config = dict(
    mlp_ratio=6,
    moe_every=2,
    experts_per_token=2,
    patch_size=[16, 4],
    layers=12,
    momentum=0.95,
    nesterov=False,
    epochs=49.5,
    decay_fraction=0.2,
)
Rows from block 9 of a small sound classifier, named by matrix and row number. Rows with one number within an expert belong to one neuron, the router's apart. Each number is 50 + 12 x the weight over its row's rms, rounded and kept within 0 to 99. All counts start at 0.
Before each expert's rows are labels from the 100 clips, of 14976, where the router gives the expert most weight on average: "top examples" is what is common among them; "peak in band" is the frequency band that holds the peak. Only what is clearly more common there than usual is listed. The data: babble in 24 made-up languages, each with its own sounds, syllables and stress or tones, from a formant synthesiser. In brackets: how many of the 100.
# router: router (model.blocks.9.mlp.router.weight, 4x256, trained with AdamW), inputs 0-127
# up: expert up (model.blocks.9.mlp.up, 4x512x256), inputs 0-127
# down: expert down (model.blocks.9.mlp.down, 4x256x512, transposed), outputs 0-127

# expert 3
top examples: voice: child-like voice (99); /a/ (27)
peak in band: 250 to 500 Hz (88)
router.3:54 34 53 45 44 42 37 58 46 57 45 55 55 53 58 37 60 46 41 63 46 55 50 44 42 59 49 55 62 43 36 58 60 39 60 58 58 44 44 58 59 66 72 65 73 39 60 44 48 53 61 66 54 36 47 46 52 39 52 51 26 55 38 43 28 53 48 60 23 36 51 53 42 34 64 35 55 65 53 19 34 63 29 46 61 55 37 66 43 56 40 53 33 33 52 65 45 43 51 45 58 47 67 24 65 30 52 85 47 48 56 54 47 46 52 35 37 47 53 49 73 42 33 43 57 58 59 66
up.16:56 39 67 57 34 52 49 39 53 48 52 40 55 32 57 48 39 44 38 54 60 67 58 48 66 83 66 35 60 43 75 62 53 44 50 43 54 57 48 55 46 39 33 41 59 53 42 53 53 52 68 47 57 33 51 51 42 25 53 63 43 55 42 67 25 54 48 41 46 46 76 46 38 64 53 70 47 37 25 60 38 36 61 64 55 43 77 59 51 39 42 65 61 42 45 66 36 49 61 59 48 39 67 73 74 42 67 46 42 39 41 42 27 52 52 51 48 51 42 55 57 45 57 82 48 56 34 58
down.16:45 72 55 46 58 67 65 56 42 54 63 50 31 72 63 45 51 53 40 51 35 38 37 45 30 50 66 64 48 44 48 37 69 42 43 62 34 43 40 46 38 50 48 55 59 23 31 55 57 46 37 69 44 70 50 45 54 56 61 48 73 52 48 55 50 61 45 52 54 45 59 54 64 67 38 33 63 42 69 48 63 46 38 47 45 53 40 50 52 43 38 50 30 81 27 42 42 57 64 38 56 49 38 22 56 53 44 39 61 55 58 38 44 49 46 24 67 51 50 47 57 44 56 54 37 33 38 55
up.17:64 33 44 53 54 52 50 27 47 53 36 18 67 63 54 57 20 70 50 38 49 39 41 41 59 56 57 36 48 36 51 45 42 45 48 41 43 57 48 70 46 37 43 81 45 41 54 42 38 39 43 67 37 56 67 58 64 48 68 45 58 46 70 55 43 25 51 45 70 26 43 44 47 70 76 34 43 61 45 74 55 39 45 95 37 52 47 42 49 38 58 63 62 38 63 61 44 43 53 45 57 39 35 56 64 70 48 48 53 50 61 77 39 51 67 66 37 52 61 48 57 40 36 59 50 60 68 51
down.17:35 33 80 31 51 49 30 53 49 40 64 77 25 29 61 71 39 34 51 49 68 55 56 55 66 60 65 48 60 64 61 37 34 51 50 54 59 30 42 44 66 64 53 37 57 58 44 43 52 63 56 66 43 57 32 42 25 49 43 52 54 54 58 59 67 61 49 40 50 55 40 60 74 41 56 47 60 37 39 43 61 40 45 56 39 29 51 54 63 42 54 86 52 42 44 41 48 47 60 64 26 30 53 55 63 39 39 63 47 74 45 35 50 51 49 50 60 42 46 72 42 43 64 34 35 44 56 57
up.18:51 45 48 51 35 71 63 62 45 56 56 76 60 68 43 51 54 54 45 43 58 65 41 44 43 53 61 49 55 75 36 50 46 70 33 63 33 53 49 56 40 55 37 33 59 32 37 46 40 53 48 33 67 42 55 58 51 72 40 42 66 55 41 36 48 45 46 62 45 52 34 51 51 79 25 57 61 50 42 57 52 76 77 52 45 51 35 72 44 61 52 54 38 63 41 61 47 29 47 60 30 58 50 43 59 48 65 33 45 52 30 32 71 60 53 56 34 35 55 51 47 26 38 32 52 39 33 81
down.18:77 60 66 51 45 38 44 53 49 58 46 33 41 52 23 39 42 34 59 50 71 38 56 50 49 62 54 60 27 39 52 54 64 44 63 13 69 55 31 51 49 64 65 28 33 44 61 42 68 41 54 52 45 39 43 48 57 57 43 54 49 44 48 48 33 39 43 35 60 42 49 55 62 56 27 32 35 55 42 66 38 32 51 60 53 28 63 70 36 50 53 25 44 52 61 49 68 76 54 63 70 39 60 32 48 53 38 43 47 32 68 62 40 39 55 38 67 43 55 49 49 75 59 55 65 60 39 41

# expert 0
top examples: voice: high voice (95); prosody: tones (59); /aɪ/ (30)
peak in band: 250 to 500 Hz (99)
router.0:39 58 42 48 53 44 44 52 69 47 57 77 44 64 56 52 29 39 52 54 40 63 52 72 50 49 62 43 40 62 51 52 54 52 61 51 38 47 51 56 58 32 47 52 42 63 53 44 40 39 50 44 57 61 40 39 46 61 48 68 61 27 74 58 52 51 44 45 56 71 37 37 44 65 69 65 42 51 39 42 38 56 43 37 52 53 67 46 31 50 49 52 29 78 53 42 49 40 45 40 54 24 47 32 54 43 42 30 50 50 36 58 58 76 47 57 37 56 56 53 26 29 46 49 44 48 60 45
up.16:49 56 36 50 56 16 50 44 43 66 58 59 38 59 50 61 57 55 41 29 46 41 51 70 56 52 43 23 55 54 38 62 42 53 41 55 59 36 58 43 71 50 59 72 44 48 69 57 21 37 54 46 59 78 56 63 53 82 43 29 55 63 47 50 45 40 35 69 47 55 40 57 48 47 52 37 40 33 60 47 43 36 37 66 56 57 56 62 56 57 57 65 48 36 63 35 45 51 75 53 58 42 54 68 49 45 56 47 59 52 55 67 44 57 49 78 45 43 44 34 44 56 76 48 59 70 27 52
down.16:49 42 52 54 62 57 60 50 45 41 55 59 48 43 61 54 51 53 41 50 41 35 65 61 37 39 67 66 37 48 36 63 58 53 52 70 46 43 66 53 56 48 60 50 43 49 43 37 49 71 72 51 46 33 44 40 53 51 81 94 65 48 58 64 50 56 63 36 54 37 62 54 70 51 68 35 62 65 43 44 75 43 43 33 64 60 48 33 54 44 46 47 55 49 62 56 47 45 49 31 37 46 43 41 50 91 51 49 57 38 38 58 44 60 43 40 32 49 62 52 41 43 29 36 39 57 50 47
up.17:32 37 48 38 42 80 52 55 53 56 61 51 59 35 36 57 35 43 67 56 41 33 38 57 57 49 44 48 35 44 61 27 59 44 42 44 61 44 41 58 33 64 52 63 63 46 31 44 64 56 40 45 66 43 57 56 52 58 48 45 46 34 38 53 55 36 19 56 44 56 45 38 66 51 51 41 64 41 57 77 40 49 43 70 58 55 75 39 70 48 74 58 63 40 46 55 57 47 64 53 54 52 49 71 64 61 50 37 75 54 40 54 51 45 22 57 46 44 35 50 44 61 49 53 46 55 71 52
down.17:45 59 55 36 57 59 46 46 52 52 52 78 45 62 45 61 56 62 48 42 36 24 47 33 35 49 59 43 63 71 54 54 28 50 63 55 47 51 25 48 45 63 50 61 50 59 46 55 26 50 49 64 77 60 49 38 43 22 48 62 58 56 50 46 52 40 58 63 67 75 62 73 50 43 52 59 48 49 46 37 68 67 59 41 43 52 76 60 51 46 52 34 46 39 58 39 43 51 31 65 48 33 43 49 38 50 50 49 48 27 53 82 67 94 53 38 39 46 49 33 50 54 41 40 39 61 16 37
up.18:54 61 68 41 40 48 58 48 50 48 51 32 74 58 43 44 66 38 54 45 34 41 37 43 55 57 42 45 51 38 55 27 56 46 58 43 62 34 43 67 47 38 55 50 59 65 34 29 17 56 62 53 29 45 52 56 59 44 52 41 65 61 34 81 49 77 59 52 27 49 67 42 48 58 54 34 40 53 46 59 66 44 63 59 51 46 45 35 50 33 46 59 73 42 47 66 43 60 61 47 50 37 34 57 50 18 51 65 49 41 56 59 61 61 44 69 53 26 43 65 50 24 49 55 57 49 59 22
down.18:66 57 49 44 62 59 42 55 51 67 47 56 41 75 55 61 33 49 56 53 52 48 46 52 41 25 52 57 62 33 47 38 48 70 55 39 49 40 32 35 43 62 51 55 42 41 29 63 61 55 33 55 39 54 45 47 40 44 63 28 51 47 75 34 44 40 59 46 51 35 45 43 59 45 34 44 59 56 78 57 44 37 59 49 53 60 27 35 57 60 65 34 46 56 65 18 41 64 41 36 55 59 49 50 66 62 51 53 40 50 56 51 50 40 54 40 27 61 34 62 49 48 65 44 42 58 27 48

# expert 1
top examples: voice: low voice (77); prosody: tones (71)
peak in band: 250 to 500 Hz (94)
router.1:47 39 54 53 43 30 43 54 39 34 34 30 60 27 44 60 54 47 53 61 53 55 43 56 48 54 45 52 49 46 45 68 62 67 41 44 41 44 52 38 58 65 24 46 39 37 49 53 34 61 38 41 39 42 69 53 66 56 56 45 62 43 31 58 65 50 32 46 42 61 57 48 51 34 59 21 45 42 54 56 73 68 54 54 46 26 47 42 55 45 69 63 71 45 43 52 49 48 72 68 44 53 48 63 49 70 31 64 71 59 55 36 33 22 61 54 39 55 78 46 46 54 22 65 27 52 44 41
up.16:55 47 30 44 33 57 72 44 58 36 51 41 38 51 45 67 31 54 42 59 56 40 58 40 29 47 57 37 43 46 40 63 52 61 48 80 59 63 45 43 66 59 67 36 71 70 39 45 48 46 45 65 64 58 37 68 48 32 39 46 52 40 41 34 54 63 67 49 56 63 67 55 55 50 33 41 31 48 56 43 23 63 44 50 49 43 18 58 41 35 26 58 42 42 23 49 33 54 50 41 55 48 49 47 52 64 47 40 53 63 43 42 49 47 64 57 51 55 45 68 61 51 62 42 41 38 65 57
down.16:42 59 54 38 49 38 37 27 23 58 54 42 64 54 52 47 66 29 51 40 41 46 52 60 52 72 43 50 56 46 48 70 28 26 50 38 54 63 44 49 40 49 63 39 43 41 34 32 42 37 27 54 48 40 53 42 55 54 52 53 43 39 38 76 56 61 39 64 47 68 52 45 46 46 41 81 58 42 63 36 48 60 41 52 44 50 73 64 56 72 36 57 41 52 58 41 39 52 54 61 53 51 53 61 83 46 35 59 58 35 39 48 53 54 47 64 50 43 43 54 68 54 75 58 54 47 37 52
up.17:47 58 41 52 54 54 57 46 19 54 45 50 45 65 62 40 49 50 45 56 58 39 36 51 44 65 32 50 44 44 55 75 54 51 13 50 36 44 64 58 42 41 59 52 52 50 33 53 34 45 43 68 65 38 67 49 50 31 42 31 48 50 46 34 50 43 31 64 36 72 27 34 44 46 52 50 45 67 59 47 63 43 38 60 31 60 64 34 54 37 39 53 34 62 57 47 54 55 46 67 51 55 51 57 60 53 51 36 60 49 60 17 52 48 33 72 41 43 50 15 57 33 40 56 43 52 52 56
down.17:48 40 59 40 50 41 59 69 86 48 36 54 45 34 21 34 36 55 49 59 46 63 46 46 53 47 61 53 65 71 54 23 44 54 53 55 57 45 63 62 43 43 63 55 65 56 45 44 46 61 59 37 46 49 44 62 39 63 29 76 57 63 50 36 43 55 73 37 50 43 57 64 46 59 37 61 54 45 51 39 40 41 54 34 34 61 54 37 62 50 58 63 49 53 70 52 53 36 48 41 72 34 48 39 20 52 30 65 53 61 46 65 41 61 60 53 21 48 61 74 52 46 46 69 55 50 56 51
up.18:70 45 66 32 45 43 52 60 53 44 63 58 54 68 48 61 50 51 34 48 60 65 34 62 42 63 55 51 43 37 57 51 41 39 58 25 33 57 56 42 53 58 49 48 59 64 52 50 46 63 51 58 38 39 52 54 62 58 55 62 51 68 63 41 57 68 21 44 44 63 59 49 55 59 58 41 52 36 10 45 49 58 56 61 40 47 31 24 64 47 36 31 42 44 52 25 43 53 59 69 46 54 48 34 37 54 69 30 48 35 49 66 31 33 54 38 54 28 36 45 70 32 49 39 37 52 61 50
down.18:73 65 46 54 52 50 42 39 51 50 47 44 36 38 46 55 43 39 51 66 38 54 67 45 30 30 43 41 64 54 25 53 63 69 46 67 61 48 44 36 55 44 52 39 55 64 52 42 51 49 71 49 54 70 44 52 53 52 62 28 43 41 41 51 59 54 50 56 57 28 46 58 45 48 42 61 44 66 36 49 50 39 49 58 58 82 53 45 38 53 57 49 38 58 42 72 37 43 39 38 37 49 60 48 38 61 35 46 37 56 57 46 60 51 32 64 35 40 60 39 65 71 61 56 56 59 37 53